{
  "model": "CTC audio transcriber",
  "train_examples": 26041,
  "gain_aug_db": 10,
  "time_shift_ms": 100,
  "n_mels": 64,
  "tokenizer": "char",
  "norm_position": "pre",
  "activation": "quick_gelu",
  "head_dim": 48,
  "positions": "learned",
  "beta1": 0.9,
  "beta2": 0.99,
  "eps": 1e-06,
  "weight_decay": 0.1
}
Rows from block 3 of a small CTC audio transcriber, named by matrix and row number. Rows with one number belong to one neuron. Each number is 50 + 10 x the weight over its row's rms, rounded and kept within 0 to 99. All counts start at 0.
After each neuron's rows are labels from the 100 clips, of 14976, where the neuron reaches its highest value: "lies over" is the class under the peak; "top examples" is what is common among them. Only what is clearly more common there than usual is listed. The data: melodies that start on their tonic, played by one synthesised instrument.
# fc1: MLP up (model.blocks.3.mlp.fc1.weight, 768x192), inputs 96-191
# fc2: MLP down (model.blocks.3.mlp.fc2.weight, 192x768, transposed), outputs 96-191

fc1.478:60 73 41 38 30 43 60 55 46 44 60 61 54 56 62 58 48 47 65 41 42 51 51 57 39 41 68 50 58 40 44 48 35 70 35 46 19 46 44 56 78 40 25 36 53 50 50 40 36 44 46 60 42 40 59 46 57 37 63 56 51 53 53 47 46 49 41 62 42 52 37 62 45 55 70 44 43 39 59 48 60 39 48 61 40 43 59 45 46 46 53 44 53 31 63 43
fc2.478:64 51 39 59 51 60 36 54 63 44 47 58 35 55 38 45 66 54 36 60 48 23 34 45 44 42 43 45 49 40 64 29 57 63 43 56 56 46 44 37 54 58 46 46 54 34 57 58 57 35 40 51 41 51 49 44 59 47 48 64 40 59 77 41 30 45 55 57 58 46 56 54 35 49 47 41 67 49 43 42 55 35 53 60 57 40 56 56 48 36 51 61 47 45 71 52
lies over: G4
top examples: pace: fast

fc1.611:50 75 35 41 46 61 61 41 36 43 62 58 60 62 57 56 53 60 56 52 42 61 49 55 45 49 54 55 45 67 57 54 44 57 36 48 40 39 54 48 67 43 29 62 51 56 39 39 44 37 55 63 40 36 50 55 64 44 54 60 67 41 53 50 44 45 54 54 72 51 40 56 57 32 59 44 46 53 39 52 59 53 44 61 34 39 45 40 44 41 43 48 55 47 37 36
fc2.611:55 43 63 47 41 51 52 53 39 59 58 56 49 19 63 54 43 55 47 45 46 42 43 47 49 48 55 57 50 38 17 54 47 62 74 59 38 62 45 39 53 49 45 19 35 51 28 54 50 54 51 58 60 57 51 54 49 45 37 61 44 59 38 37 51 52 37 52 42 52 45 59 57 64 41 45 48 47 69 57 55 41 56 62 53 40 53 35 63 31 44 60 65 56 53 55
lies over: G4
top examples: the note G; plucked string-like; tonic: G

fc1.47:46 56 44 51 66 37 52 52 44 38 47 62 53 33 66 51 55 46 54 32 60 60 58 59 55 60 62 48 62 46 47 42 42 52 43 54 42 56 64 40 29 33 30 48 52 40 64 50 56 48 60 42 44 44 53 56 42 60 60 41 55 54 69 65 45 59 39 61 52 73 33 36 49 45 37 63 30 52 42 60 54 61 49 56 55 52 50 44 62 56 62 53 53 36 44 61
fc2.47:70 60 49 48 39 50 49 53 54 45 34 54 60 57 59 55 40 46 50 54 35 51 52 59 39 48 39 56 47 41 43 41 46 60 43 55 57 48 49 51 39 48 62 39 50 45 49 45 51 64 48 43 59 59 54 47 47 60 47 42 38 53 49 48 49 68 40 56 50 48 46 47 41 39 57 50 40 61 60 53 57 49 54 46 62 61 41 35 56 44 62 50 39 60 59 62
lies over: G4
top examples: the note G; tonic: G; trumpet-like

fc1.202:61 56 39 49 52 57 51 58 35 30 64 46 53 43 49 51 52 62 48 42 65 52 49 63 36 58 62 45 48 34 39 47 66 52 43 56 40 57 53 49 52 46 32 53 50 34 53 43 59 36 41 45 38 55 59 53 59 58 61 42 50 53 72 66 77 44 53 48 48 53 46 48 46 39 48 46 55 53 51 53 54 39 66 62 68 56 60 41 58 38 36 55 36 40 56 49
fc2.202:48 47 53 51 42 56 54 42 53 46 50 48 41 64 48 57 64 55 41 61 48 47 43 39 44 49 39 54 52 46 44 51 60 65 45 37 54 55 38 53 56 41 51 47 37 46 55 49 51 43 41 33 51 79 39 48 60 39 48 60 57 59 61 40 45 65 64 45 48 49 36 48 66 40 54 33 55 45 49 41 81 45 50 52 65 45 61 59 62 42 80 50 51 41 43 59
lies over: E5
top examples: tonic: C#; tonic: E; white noise

fc1.25:58 32 46 41 73 59 52 53 48 43 53 54 60 60 58 56 59 59 55 45 57 32 58 58 44 47 45 66 51 51 43 34 47 49 30 56 62 50 73 52 45 46 50 53 58 48 59 41 34 54 35 64 48 66 65 61 70 40 60 46 56 47 54 67 61 62 48 50 54 49 43 51 35 60 61 41 39 55 42 53 60 25 64 49 49 48 39 52 48 59 45 56 49 58 45 34
fc2.25:46 45 51 80 45 52 39 54 57 66 32 44 65 64 58 47 64 41 33 40 33 43 54 40 66 57 52 47 45 54 66 47 61 48 48 52 51 42 34 54 53 61 41 44 36 39 35 40 49 35 43 47 60 58 47 49 54 33 46 64 59 37 59 39 64 53 56 50 23 40 47 41 67 47 49 69 60 54 60 45 38 65 51 52 59 61 71 37 51 65 47 56 62 49 45 69
lies over: A4
top examples: the note A; the note E; bell-like; tonic: A

fc1.337:60 49 29 49 64 53 52 59 32 38 53 57 53 40 66 45 50 47 57 41 58 58 64 63 49 59 61 48 37 70 44 31 48 54 44 48 54 44 81 46 31 31 47 50 70 53 47 35 48 60 43 54 33 51 57 64 46 48 71 39 59 44 75 63 61 55 50 66 44 57 32 51 51 34 46 53 34 59 45 53 48 53 55 49 55 59 56 30 69 44 57 51 35 48 45 41
fc2.337:78 61 36 50 39 53 43 57 44 45 51 38 76 57 64 71 40 38 43 67 43 46 46 49 30 44 49 39 55 45 57 38 45 56 28 55 56 36 53 57 29 45 48 45 41 41 41 35 50 55 51 51 52 52 50 56 43 53 62 50 44 48 67 41 61 54 42 51 44 40 46 40 31 35 73 38 47 49 51 47 42 48 42 61 49 57 55 56 64 51 43 48 24 52 61 53
lies over: no note
top examples: muffled (low-pass); rumble; horn-like; tonic: G#

fc1.411:59 51 45 51 48 43 54 68 60 50 61 40 52 45 61 43 44 59 50 34 78 64 46 53 46 62 56 43 27 35 41 40 58 39 56 51 34 56 49 56 49 35 44 42 45 52 51 50 54 46 57 46 34 40 64 59 52 42 63 48 47 51 57 48 52 52 43 56 54 65 34 48 45 42 57 46 51 47 41 49 39 48 64 53 61 49 55 43 57 53 56 44 52 30 46 44
fc2.411:48 43 44 56 62 36 52 48 71 47 68 44 52 55 56 60 38 36 35 61 44 64 57 60 38 62 49 52 40 42 43 50 50 51 66 39 36 61 49 38 41 30 40 46 49 50 55 71 52 47 59 48 58 67 45 51 73 56 43 58 48 53 58 62 41 30 62 44 70 61 59 50 50 38 49 43 61 50 63 63 45 36 67 52 50 58 35 34 50 57 48 57 63 49 51 31
lies over: A4
top examples: reverberation; saw pad

fc1.62:52 51 46 45 46 46 57 59 58 31 60 54 56 39 59 60 42 78 53 51 61 50 66 50 43 44 61 44 54 49 51 27 40 69 41 46 31 47 49 58 64 45 52 43 66 50 64 40 51 44 62 48 46 36 53 59 70 51 65 53 42 62 54 46 51 31 63 46 70 52 40 63 43 40 55 42 37 44 62 53 66 50 58 50 51 48 41 36 50 46 46 44 37 29 56 45
fc2.62:57 51 37 42 39 55 58 46 79 49 51 50 28 51 59 43 46 51 51 51 53 38 40 60 37 42 31 46 47 39 43 40 45 65 52 60 57 45 46 37 51 54 57 39 54 37 52 46 46 40 63 68 51 47 48 38 62 31 63 49 45 81 58 46 35 35 50 50 58 42 41 48 34 54 43 57 54 42 48 55 52 50 50 50 44 32 57 48 46 44 48 58 50 47 72 42
lies over: G4; F#4
top examples: the note G; oboe-like; trumpet-like

fc1.581:26 59 42 66 65 55 40 46 63 30 50 54 39 38 81 51 58 51 50 48 55 61 52 57 56 58 53 51 63 43 55 43 40 50 62 58 59 51 73 47 48 26 34 43 48 30 35 46 45 42 62 65 49 61 47 47 42 53 60 38 61 52 55 54 53 37 60 51 46 53 25 37 43 47 52 51 43 50 47 47 59 68 42 49 30 53 57 56 58 44 54 54 46 52 42 44
fc2.581:53 56 60 51 47 37 52 40 50 55 35 59 63 45 59 56 60 34 54 38 29 49 40 57 65 49 55 60 59 45 69 50 47 55 40 67 51 42 51 15 37 81 48 47 57 54 39 56 45 38 51 56 51 64 54 35 59 47 39 46 42 62 38 54 50 46 39 35 45 51 65 47 43 64 26 53 51 65 41 54 46 52 59 29 54 50 41 35 32 55 37 51 53 53 54 57
lies over: G4
top examples: the note G; tonic: G

fc1.110:48 71 58 57 50 58 64 49 40 40 41 46 35 35 66 62 45 55 50 41 73 61 44 55 44 45 35 57 39 39 63 46 48 31 50 55 37 49 53 54 62 52 52 45 66 59 44 52 51 44 43 36 61 45 55 56 54 43 53 53 42 48 55 43 56 38 49 59 61 41 45 39 55 57 46 56 66 65 53 61 62 40 55 64 63 57 48 43 54 52 46 24 50 57 52 42
fc2.110:59 47 38 64 49 40 53 58 37 47 56 52 40 39 28 74 59 56 49 35 46 58 40 40 42 50 55 64 54 53 63 55 45 46 35 48 62 50 49 61 49 66 39 47 71 57 66 54 49 58 59 29 54 61 44 52 51 57 50 41 38 50 71 53 59 50 51 50 53 46 62 64 46 39 66 56 44 51 43 53 54 35 41 62 62 35 55 61 43 59 53 46 31 57 56 61
lies over: C#5
top examples: the note C#; saw pad

fc1.250:43 50 37 70 78 54 69 52 25 34 43 50 38 39 68 67 52 44 43 42 48 59 57 58 21 53 60 50 42 64 58 41 45 60 55 58 59 58 41 52 55 45 50 48 40 53 41 36 49 43 52 54 42 51 41 62 45 46 48 25 49 52 44 63 57 55 31 51 46 62 54 43 43 48 49 59 37 60 52 51 58 33 44 60 48 37 60 35 60 47 56 53 19 53 38 57
fc2.250:45 35 48 42 58 56 30 40 57 56 47 59 57 47 31 27 56 46 29 45 43 30 57 51 73 61 44 43 79 45 65 36 47 49 51 59 51 64 57 44 56 60 66 56 68 39 49 68 61 49 36 51 58 45 33 42 54 74 43 52 62 53 46 45 53 45 68 50 48 39 52 53 38 58 47 45 53 57 42 57 50 59 56 41 47 49 46 39 24 61 49 36 69 41 47 59
lies over: C#3; C#5
top examples: the note C#; tonic: F#

fc1.683:54 54 54 41 35 33 66 50 44 46 46 43 70 44 66 47 39 34 65 53 48 56 63 58 44 51 44 33 46 56 59 52 49 73 44 44 42 18 53 54 54 35 53 43 55 54 42 50 49 49 61 36 63 44 59 53 50 41 48 55 61 39 64 52 42 42 44 61 47 61 44 42 60 41 34 41 53 56 53 50 35 49 49 59 40 63 56 45 70 37 31 48 63 40 55 48
fc2.683:34 46 50 46 63 52 50 43 44 51 55 68 54 66 51 50 64 51 58 38 36 56 38 60 52 47 37 67 75 51 49 49 46 45 63 58 52 49 70 47 52 56 42 60 44 35 53 45 50 40 44 61 43 48 48 40 44 53 48 57 51 56 59 47 59 46 55 38 39 39 62 55 39 60 35 37 41 49 42 38 43 54 40 34 56 61 38 46 29 37 38 54 51 58 41 51
lies over: B2
top examples: the note B; the note A; tonic: A; horn-like

fc1.67:43 59 43 55 43 30 69 33 37 41 60 70 63 44 45 38 50 37 68 61 48 61 62 61 51 53 56 58 13 39 47 60 44 56 34 48 57 33 64 50 56 42 56 51 51 58 53 48 65 49 54 38 60 58 62 58 38 54 50 65 56 35 60 56 50 52 47 58 48 62 49 48 49 50 39 35 47 63 46 41 35 35 40 58 48 56 37 62 66 40 37 34 64 39 49 44
fc2.67:56 50 35 43 59 60 40 54 69 50 49 61 42 47 45 52 53 67 60 50 55 50 44 44 60 53 45 54 46 59 46 38 47 39 49 43 60 46 63 60 52 65 33 57 50 54 44 34 33 45 44 53 38 29 45 59 43 55 69 49 30 40 76 31 64 43 63 37 41 42 63 55 44 60 44 46 45 38 59 33 28 62 44 41 56 52 42 56 33 52 38 42 34 56 46 59
lies over: G4
top examples: the note G; square lead

fc1.763:52 31 42 53 61 61 52 41 40 33 52 61 58 51 41 47 47 67 51 56 62 54 56 56 47 53 65 58 55 44 45 26 43 42 46 65 61 61 80 56 51 43 58 49 51 45 58 29 47 69 36 53 50 49 51 58 45 54 57 36 57 55 56 66 75 62 57 59 36 63 43 34 41 43 44 44 46 72 47 59 55 41 46 48 42 44 37 43 46 53 46 34 50 31 40 38
fc2.763:40 52 44 48 41 42 51 45 65 59 42 54 66 63 44 31 38 48 51 53 57 38 52 49 75 57 47 61 48 61 56 47 65 67 38 50 52 35 49 69 63 48 45 55 56 48 48 53 45 64 54 38 64 41 62 49 41 46 64 86 62 41 71 44 43 45 60 38 40 68 45 47 54 50 32 54 69 58 44 42 43 55 43 58 41 67 39 48 67 62 39 47 67 60 49 65
lies over: C#5; A5
top examples: bowed string-like

fc1.361:37 59 48 66 73 32 63 54 27 52 33 49 34 30 57 70 63 39 37 35 42 55 59 48 30 54 76 62 37 50 60 51 59 59 43 55 69 46 35 57 49 53 51 43 47 56 41 40 54 59 65 43 47 62 44 67 49 40 40 46 51 50 56 44 63 48 38 51 57 64 54 40 52 46 51 57 51 66 55 47 45 51 41 60 54 39 60 45 71 53 45 52 22 48 47 59
fc2.361:48 45 45 58 55 64 37 43 47 59 58 46 58 53 42 27 61 54 35 41 65 43 48 49 61 63 36 35 57 48 45 45 44 34 52 60 55 73 53 40 40 67 49 56 47 43 42 60 70 32 47 54 49 36 34 43 55 58 53 40 53 42 42 45 56 65 51 47 59 33 56 51 41 63 64 53 46 57 44 57 56 55 48 34 48 43 56 47 22 66 50 38 52 51 43 50
lies over: C#3
top examples: the note C#; square lead

fc1.560:59 43 33 50 43 60 46 44 50 40 38 31 52 34 73 51 52 42 48 33 61 55 60 66 46 66 57 38 29 40 42 31 54 51 50 55 53 50 68 47 45 44 46 32 55 35 56 46 63 38 56 62 51 56 52 50 45 50 64 37 57 55 84 61 57 41 46 62 41 39 40 27 39 45 67 51 54 70 38 54 34 58 55 64 63 50 61 48 53 45 66 43 33 35 48 44
fc2.560:55 51 55 49 55 49 43 56 44 46 59 58 55 35 58 55 41 69 55 67 63 64 49 43 46 62 57 64 49 59 44 58 43 43 53 48 56 58 54 70 33 25 53 60 39 62 39 65 54 61 40 39 57 58 53 74 59 49 43 44 46 39 50 51 52 67 31 46 59 51 49 57 64 45 49 44 29 35 62 43 56 45 41 41 54 53 33 48 56 45 61 50 48 64 38 51
lies over: no note
top examples: horn-like

fc1.190:69 59 52 42 62 57 47 53 50 50 48 47 41 48 55 51 37 68 50 41 54 54 46 44 36 58 64 47 50 38 56 56 54 46 40 64 50 45 42 44 47 46 37 53 51 47 49 54 63 53 39 53 31 29 58 50 53 36 48 57 55 43 54 59 55 37 33 54 54 49 39 54 56 45 59 40 62 50 47 61 57 38 47 50 68 30 61 22 68 51 56 50 35 36 51 48
fc2.190:53 56 44 30 34 46 53 56 69 41 50 64 38 53 46 49 39 41 44 47 48 42 59 69 57 51 61 35 38 43 53 58 45 46 55 38 43 39 55 50 51 41 47 48 47 46 54 66 24 40 61 32 47 51 56 54 53 60 71 50 41 49 71 52 43 68 58 58 64 50 47 50 33 48 46 50 65 38 59 60 49 49 49 56 52 50 35 64 65 43 58 45 45 45 50 53
lies over: E5
top examples: reverberation; the note E

fc1.38:63 55 41 50 43 62 59 54 44 39 69 36 53 43 55 59 56 50 49 44 48 44 59 57 40 51 62 39 46 64 39 40 54 44 54 59 24 38 52 44 58 49 40 64 68 43 68 55 49 31 48 63 54 51 64 49 56 40 54 54 41 41 69 53 52 42 54 53 63 38 35 53 49 42 59 45 49 38 58 57 48 38 63 45 47 48 53 36 49 48 31 53 54 56 41 27
fc2.38:38 32 54 48 57 33 48 42 44 59 48 56 36 48 56 45 62 57 36 73 41 59 49 50 56 59 45 53 44 36 46 44 56 64 51 47 61 57 42 57 30 48 56 52 45 50 27 53 62 47 43 39 56 60 32 45 52 63 39 51 42 47 77 43 44 55 62 57 37 51 36 42 64 51 56 48 50 44 55 28 66 41 57 55 50 47 54 64 54 43 70 57 78 57 51 58
lies over: A4
top examples: the note A; tonic: A

fc1.469:33 53 43 62 49 57 47 46 50 44 46 37 47 30 43 38 51 54 54 57 60 53 60 45 50 57 52 69 54 59 60 37 47 43 72 58 51 62 65 53 55 42 47 54 49 44 43 49 76 79 55 44 41 34 53 46 38 71 41 38 60 50 52 49 53 53 42 50 52 45 47 58 47 47 47 43 40 68 40 45 47 47 39 37 64 57 42 55 56 53 36 45 43 47 51 64
fc2.469:43 50 50 61 59 55 41 45 37 64 54 60 39 61 48 38 44 48 60 58 46 51 46 44 72 47 49 59 46 50 66 40 64 58 42 59 74 46 47 71 38 67 62 51 61 58 49 35 71 60 43 48 47 56 50 41 47 61 57 53 59 48 72 40 57 40 52 68 34 63 48 32 47 56 47 56 43 64 36 36 62 34 63 51 68 53 49 58 33 23 46 40 51 58 46 64
lies over: no note
top examples: the note D

fc1.638:39 48 47 74 66 48 69 57 27 52 32 51 28 42 65 74 57 36 44 38 48 46 57 46 32 58 73 67 32 44 61 50 53 60 52 58 59 39 41 58 51 46 51 48 49 60 42 38 43 57 57 42 44 53 42 60 54 38 50 41 47 48 51 39 58 54 34 47 56 68 55 41 59 51 47 50 46 62 39 49 42 55 49 56 55 40 54 39 70 59 48 43 30 45 50 55
fc2.638:46 37 37 66 60 61 34 38 41 53 45 55 59 47 44 34 63 48 35 39 51 41 52 42 64 55 39 40 63 55 46 43 51 44 54 69 57 69 50 42 39 65 40 55 54 41 39 54 65 30 58 55 48 44 24 40 60 55 45 47 55 60 52 54 62 72 53 48 59 37 54 58 43 60 64 58 48 54 54 63 52 52 40 32 47 48 55 42 26 68 45 44 44 55 48 52
lies over: C#3
top examples: the note C#; square lead; tonic: C#

fc1.571:41 67 52 44 45 56 51 62 49 58 58 53 43 53 58 63 35 61 66 39 34 61 72 54 53 52 67 57 40 54 48 63 55 58 54 47 46 40 51 43 45 45 34 52 63 54 70 30 34 44 49 33 61 54 71 56 47 39 60 45 57 42 53 35 74 39 37 52 40 51 35 56 42 53 50 67 63 43 64 64 42 43 69 38 54 43 45 53 50 54 69 43 40 47 40 35
fc2.571:61 46 30 50 54 73 52 56 62 59 54 59 30 54 25 35 51 58 60 53 32 44 32 37 55 54 48 50 71 56 42 30 50 57 43 35 44 56 43 49 51 52 35 59 40 39 60 58 47 31 31 56 43 49 40 51 47 54 53 63 50 44 71 35 33 44 51 40 47 43 48 52 41 50 54 50 62 47 44 65 28 62 49 50 61 41 43 40 50 50 51 54 51 40 39 55
lies over: E4
top examples: the note E; bell-like

fc1.259:57 42 46 46 53 58 42 63 41 39 35 47 34 34 58 68 50 48 53 37 47 48 51 56 54 69 67 41 31 32 46 51 45 47 46 55 34 37 36 43 45 55 37 59 50 52 44 48 49 45 43 47 52 35 50 67 58 46 46 41 41 51 53 41 55 42 31 52 56 63 59 36 63 49 46 65 47 64 42 64 50 59 64 61 54 46 50 36 64 39 71 61 18 44 53 53
fc2.259:43 52 46 64 50 42 52 51 51 62 61 53 40 59 45 36 50 42 47 41 52 60 50 44 53 35 36 55 59 53 62 51 62 52 45 44 56 45 43 55 59 53 39 54 33 48 61 45 58 42 56 51 47 50 53 39 53 28 56 49 48 41 48 47 67 66 56 52 46 35 24 49 41 57 50 49 44 50 62 49 40 50 31 43 58 57 67 60 58 51 47 52 58 66 50 59
lies over: E5
top examples: the note E; the note B; trumpet-like; tonic: B

fc1.754:64 59 49 52 56 69 40 64 51 44 58 42 36 45 56 54 49 46 50 52 52 61 51 57 37 65 57 34 33 49 45 44 31 46 41 62 42 53 46 55 42 35 28 54 47 49 44 43 45 34 53 71 48 52 67 58 63 38 61 32 42 51 63 59 48 54 45 67 52 44 16 52 58 42 42 59 24 56 53 57 52 52 65 58 44 59 65 36 61 49 51 66 29 75 45 49
fc2.754:18 56 41 47 64 50 41 39 34 46 45 67 55 50 49 39 56 54 55 41 37 56 55 57 63 40 47 66 76 45 59 53 50 58 40 64 52 48 63 38 46 52 48 57 58 34 45 52 51 41 48 40 49 44 48 42 40 66 49 51 61 55 50 43 63 34 57 28 37 50 63 50 26 43 37 51 66 50 42 42 51 46 22 25 52 55 40 38 41 61 31 52 65 47 45 50
lies over: E5; E6
top examples: the note E

fc1.186:51 71 42 52 55 56 65 37 40 35 52 59 42 38 68 44 46 39 39 28 48 55 57 59 29 53 81 49 48 50 55 44 55 54 44 57 49 52 51 51 46 44 36 57 46 39 59 40 73 39 36 58 50 58 53 63 57 41 62 21 41 50 69 60 59 52 50 57 49 51 41 34 43 40 41 62 38 60 51 55 48 28 54 41 53 44 64 37 48 48 57 55 31 59 43 53
fc2.186:36 67 43 34 40 42 55 47 26 49 36 67 64 46 55 50 33 54 48 61 39 44 64 57 53 65 64 44 55 43 50 47 42 57 30 52 59 36 63 57 41 44 54 39 58 52 44 61 51 56 42 35 65 45 54 62 48 53 54 51 55 48 58 55 55 55 39 69 47 52 46 41 43 51 45 52 60 67 42 39 52 54 59 29 48 49 35 33 56 63 62 47 60 49 55 50
lies over: A4
top examples: the note A

fc1.50:43 46 45 34 44 42 63 42 32 39 56 63 51 45 57 68 44 43 83 51 53 52 70 47 54 47 53 56 51 41 66 57 49 85 47 39 48 37 60 45 39 55 48 49 52 48 53 41 41 52 42 63 59 51 55 52 46 66 52 31 54 49 52 46 53 35 40 52 45 69 56 38 44 58 47 62 50 41 54 54 65 53 64 33 69 44 35 47 47 54 72 50 40 62 28 56
fc2.50:53 60 30 52 51 58 71 69 51 43 56 54 38 36 59 53 36 47 55 48 43 57 47 41 42 45 62 52 58 53 47 58 47 45 59 45 65 43 43 55 55 29 46 53 44 52 48 48 35 53 63 52 43 55 46 50 49 62 55 50 54 50 66 57 34 50 39 34 48 56 60 58 37 42 59 31 65 44 53 52 51 48 31 60 36 38 38 45 59 35 53 61 36 43 48 34
lies over: no note
top examples: mains hum

fc1.495:46 45 43 49 42 45 43 61 45 50 54 47 64 50 72 50 42 51 62 52 65 50 53 48 48 58 60 49 57 56 49 37 52 48 36 60 34 41 58 60 37 50 53 48 55 56 49 37 53 61 28 43 55 33 42 42 42 46 57 29 58 44 58 44 65 48 43 52 31 53 44 49 43 61 40 60 57 64 52 33 45 47 56 59 46 50 58 64 56 44 52 33 41 43 47 44
fc2.495:55 51 41 50 56 43 60 30 44 35 51 56 46 41 38 62 54 46 60 39 51 50 56 67 45 53 60 48 47 37 43 59 47 53 48 69 51 50 67 30 49 49 43 47 50 48 59 47 59 21 57 52 58 49 49 54 56 46 66 63 45 48 54 47 47 39 57 47 67 72 62 45 38 32 32 38 65 47 48 56 46 45 48 47 54 54 39 43 64 37 35 51 35 63 45 52
lies over: no note
top examples: trumpet-like; horn-like

fc1.442:43 75 36 53 49 53 45 23 44 41 44 45 51 52 41 46 57 54 49 55 49 58 52 49 52 47 55 36 53 48 55 53 54 55 43 41 46 43 53 41 65 36 43 60 43 40 37 48 72 38 50 37 32 56 46 44 68 55 49 52 72 50 50 58 66 46 51 48 58 38 44 54 55 45 47 39 50 70 31 47 55 58 51 45 44 55 48 55 59 60 26 35 60 42 37 32
fc2.442:46 51 56 36 48 31 67 37 64 56 57 69 53 62 54 45 43 41 54 36 53 43 56 53 58 23 41 44 42 43 45 46 58 60 54 54 49 42 31 42 49 64 55 49 40 38 65 47 28 30 50 50 57 49 44 42 72 26 40 68 45 69 39 40 53 46 50 29 44 59 54 45 44 60 33 31 64 46 44 33 48 27 55 56 64 48 56 58 63 46 50 50 42 47 48 38
lies over: B2
top examples: the note B; bass guitar-like

fc1.472:67 33 44 43 52 70 48 52 38 54 70 40 57 55 53 46 39 53 55 55 60 53 56 60 41 56 56 26 38 54 38 25 41 51 38 51 47 57 55 45 32 32 54 69 45 43 46 38 50 40 36 64 52 63 66 52 72 46 53 37 63 50 51 65 63 53 35 48 50 51 45 53 31 42 53 47 40 49 56 64 58 37 48 39 40 53 53 42 43 49 43 54 48 71 22 33
fc2.472:39 52 44 62 55 20 47 52 58 50 25 58 46 56 65 44 76 45 49 45 37 42 45 52 65 55 55 53 56 53 56 55 57 50 45 57 37 24 46 54 48 59 34 36 56 48 41 51 42 25 65 48 53 49 37 49 48 54 53 54 44 45 64 36 66 49 68 56 29 43 43 41 70 42 51 53 42 49 53 40 37 65 45 55 55 59 66 56 63 54 41 66 54 48 62 67
lies over: A4
top examples: the note A; the note D; square lead; clarinet-like

fc1.566:62 50 49 59 50 66 42 56 46 49 54 49 62 58 56 50 43 44 55 43 55 57 62 62 43 59 58 36 40 54 48 35 52 52 54 48 48 58 45 46 26 34 54 46 44 48 36 36 51 47 45 55 36 53 55 58 54 30 55 41 52 40 61 62 49 56 47 57 42 56 38 39 51 33 64 81 24 62 65 52 49 31 45 46 29 57 57 43 54 46 71 52 48 38 29 41
fc2.566:54 42 41 31 51 50 40 49 58 37 25 56 49 51 67 41 63 47 47 58 42 40 57 55 46 50 38 43 52 40 54 46 57 52 39 53 41 34 63 61 57 57 53 26 61 47 46 50 41 54 44 51 61 43 49 53 47 53 60 43 48 58 72 45 66 50 71 75 36 44 45 42 53 45 49 39 46 55 52 39 47 58 49 47 64 57 51 56 57 62 46 52 46 46 61 57
lies over: A4
top examples: the note A; tonic: A

fc1.579:44 50 30 63 65 38 72 53 31 26 32 63 39 43 49 60 53 39 46 48 52 50 66 42 33 55 55 55 38 66 68 49 47 61 47 50 50 43 50 49 59 45 33 61 62 69 74 32 41 55 61 51 42 61 43 51 63 32 39 47 59 64 61 53 63 46 41 55 48 63 59 46 62 43 37 41 42 57 41 47 51 38 42 62 52 45 36 36 64 56 51 53 34 51 47 46
fc2.579:61 39 45 47 42 48 36 47 65 53 52 53 49 72 61 43 54 44 26 45 58 40 53 59 62 71 42 22 58 42 43 27 51 50 51 61 54 62 43 52 55 52 54 48 63 34 56 58 66 43 32 32 56 56 27 46 68 40 49 48 64 48 65 50 42 70 56 46 49 33 53 41 44 50 50 35 60 60 44 58 50 58 52 54 46 48 64 49 47 61 56 37 73 46 40 44
lies over: C#5; C#3
top examples: the note C#; bell-like; tonic: C#